config = dict(
    color_jitter=0.2,
    questions_per_image=8,
    encoder_activation='silu',
    fusion='prefix',
    fusion_encoder_layers=8,
    fusion_encoder_norm='layernorm',
    fusion_encoder_activation='squared_relu',
    fusion_encoder_mlp_ratio=2,
    fusion_encoder_qk_norm=True,
    fusion_encoder_inner_norm=False,
    momentum=0.9,
    orthogonalizer='newton_schulz_5',
    adamw_lr_other_params=0.0025,
    max_steps=9400,
    final_lr_fraction=0,
)
Rows from block 8 of the image encoder of a small model that answers yes/no questions on an image's attributes, named by matrix and row number. Rows with one number belong to one channel. Each number is 500 + 25 x the weight over its row's rms, rounded and kept within 0 to 999. All counts start at 0. Numbers have three digits each.
After each channel's rows are labels from the 100 images, of 14976, where the channel reaches its highest value: "responds to" is what is common among them. Only what is clearly more common there than usual is listed. The data: cartoon faces.
# convs0: expand pointwise conv (encoder.blocks.8.convs.0.weight, 128x32x1x1), inputs 0-31
# convs1: depthwise 5x5 conv, stride 2 (encoder.blocks.8.convs.1.weight, 128x1x5x5, trained with AdamW), a 5x5 kernel
# convs2: project pointwise conv (encoder.blocks.8.convs.2.weight, 64x128x1x1, transposed), outputs 0-63

convs0.29:483487481516478528536502548519492475500477535498476481514465530477494506494477453535487519542466
convs1.29:497507503474465529520502482487529530489451457503511475453478482486463477500
convs2.29:466440515482534475500515521465518455497505480510524499477485479499525507478505527498480482532457539495496469519473451487488515482504489491519495520535558516541481461513485501497501513503455544
responds to: looking left; blue face

convs0.20:490478468548469497466526501519461521514481495469490498487492480527485515512532496520528521436474
convs1.20:502522485503506466473466500534453472490499512451454485489491468481486475485
convs2.20:502482526501457507481456497503499519503468461442514464453494515479566508487488525499501520439536523497492489510502531499518487510463493509467498525520476524511504518464453497471490490523513478
responds to: looking left; grey face; laughing

convs0.6:523537515569493495465517507496511523519480517523481569530478496490504493543517486510497505503495
convs1.6:498497496488472511498482435482521483487452476505473480450505478474470495485
convs2.6:495516509481521500476471499468515495523518466490553473509509523542507473500487519518504529475503486497481456481463505562500480461528496485464531459506526501504518511521508453489500479531566491
responds to: looking left; surprised

convs0.76:493477502504519479502506511458479502519512528426452520508504474460511529516504509489534470501530
convs1.76:487484497503482517533512478425514500490467445492485476481469489488492483496
convs2.76:468459476505492509446491490491501517530460548514504518482522514515495510523511504469462501530536496501447448490490487490463483466498518533499505514456540505538513508496506498497479471480510560
responds to: beard; looking left; yellow hair

convs0.35:512485505480469486488547499484494495497456533473498517500500445518498548509524460528515488470463
convs1.35:479480491503503508512515507495539543522496495550552532486494533536519470490
convs2.35:512479477452498489522514479546517526538518480502497564499513500494522531478545491503492510516504487530505486532528475494547498491519483498506560479508536508487477547521527488447521536514507512
responds to: looking left

convs0.23:485481486500489501520504526486498527503529534460489424477536480525497463485499475497531521470496
convs1.23:481492465474502499439484507535493455505526532499470476495536509508489464502
convs2.23:482472552530488524471518507520485475514483494495532502480477480516523530498490510552474510490500502481526524464489497482548488507469454456511507496490541500514531503476424494472487517461509478
responds to: looking left; top hat

convs0.52:491493505508498495505525490468490532475463500462551515519522551479493507498512521486526515548552
convs1.52:509481505506507483465464456494498456453457461505479470469485496491494500497
convs2.52:521501471521526513529492450520488521507497475547486477504538495518491476520474482509526460474512483473471540538519440477550524489496518469528506493473502541478505480495459492503538492504524520
responds to: beard; white hair

convs0.80:505511519550463505515486484521483539499486474479524542516510539518470453513545491486491521483525
convs1.80:492488491493490503509495473475509502469454477501472476453435507502515485459
convs2.80:489521522536491494538519463507504525562519459560530461511489481482525507521496495497527514505514481544510540515527517499514477526524456502497511497487535501508505499476454516489520482485552531
responds to: looking left

convs0.45:457504505520513526528499496454509483484463543468489514508450493490467493460506516534502532492474
convs1.45:495514532526513523546541517509523543539517511526501485454476499491483479490
convs2.45:534533498507476533483540529477522529524482475485472524495504507477514515493528541522461489493507514529468498516560464513450527515487468526544500479494523471490482467487482537473510502511510538
responds to: beard; looking left; moustache; smiling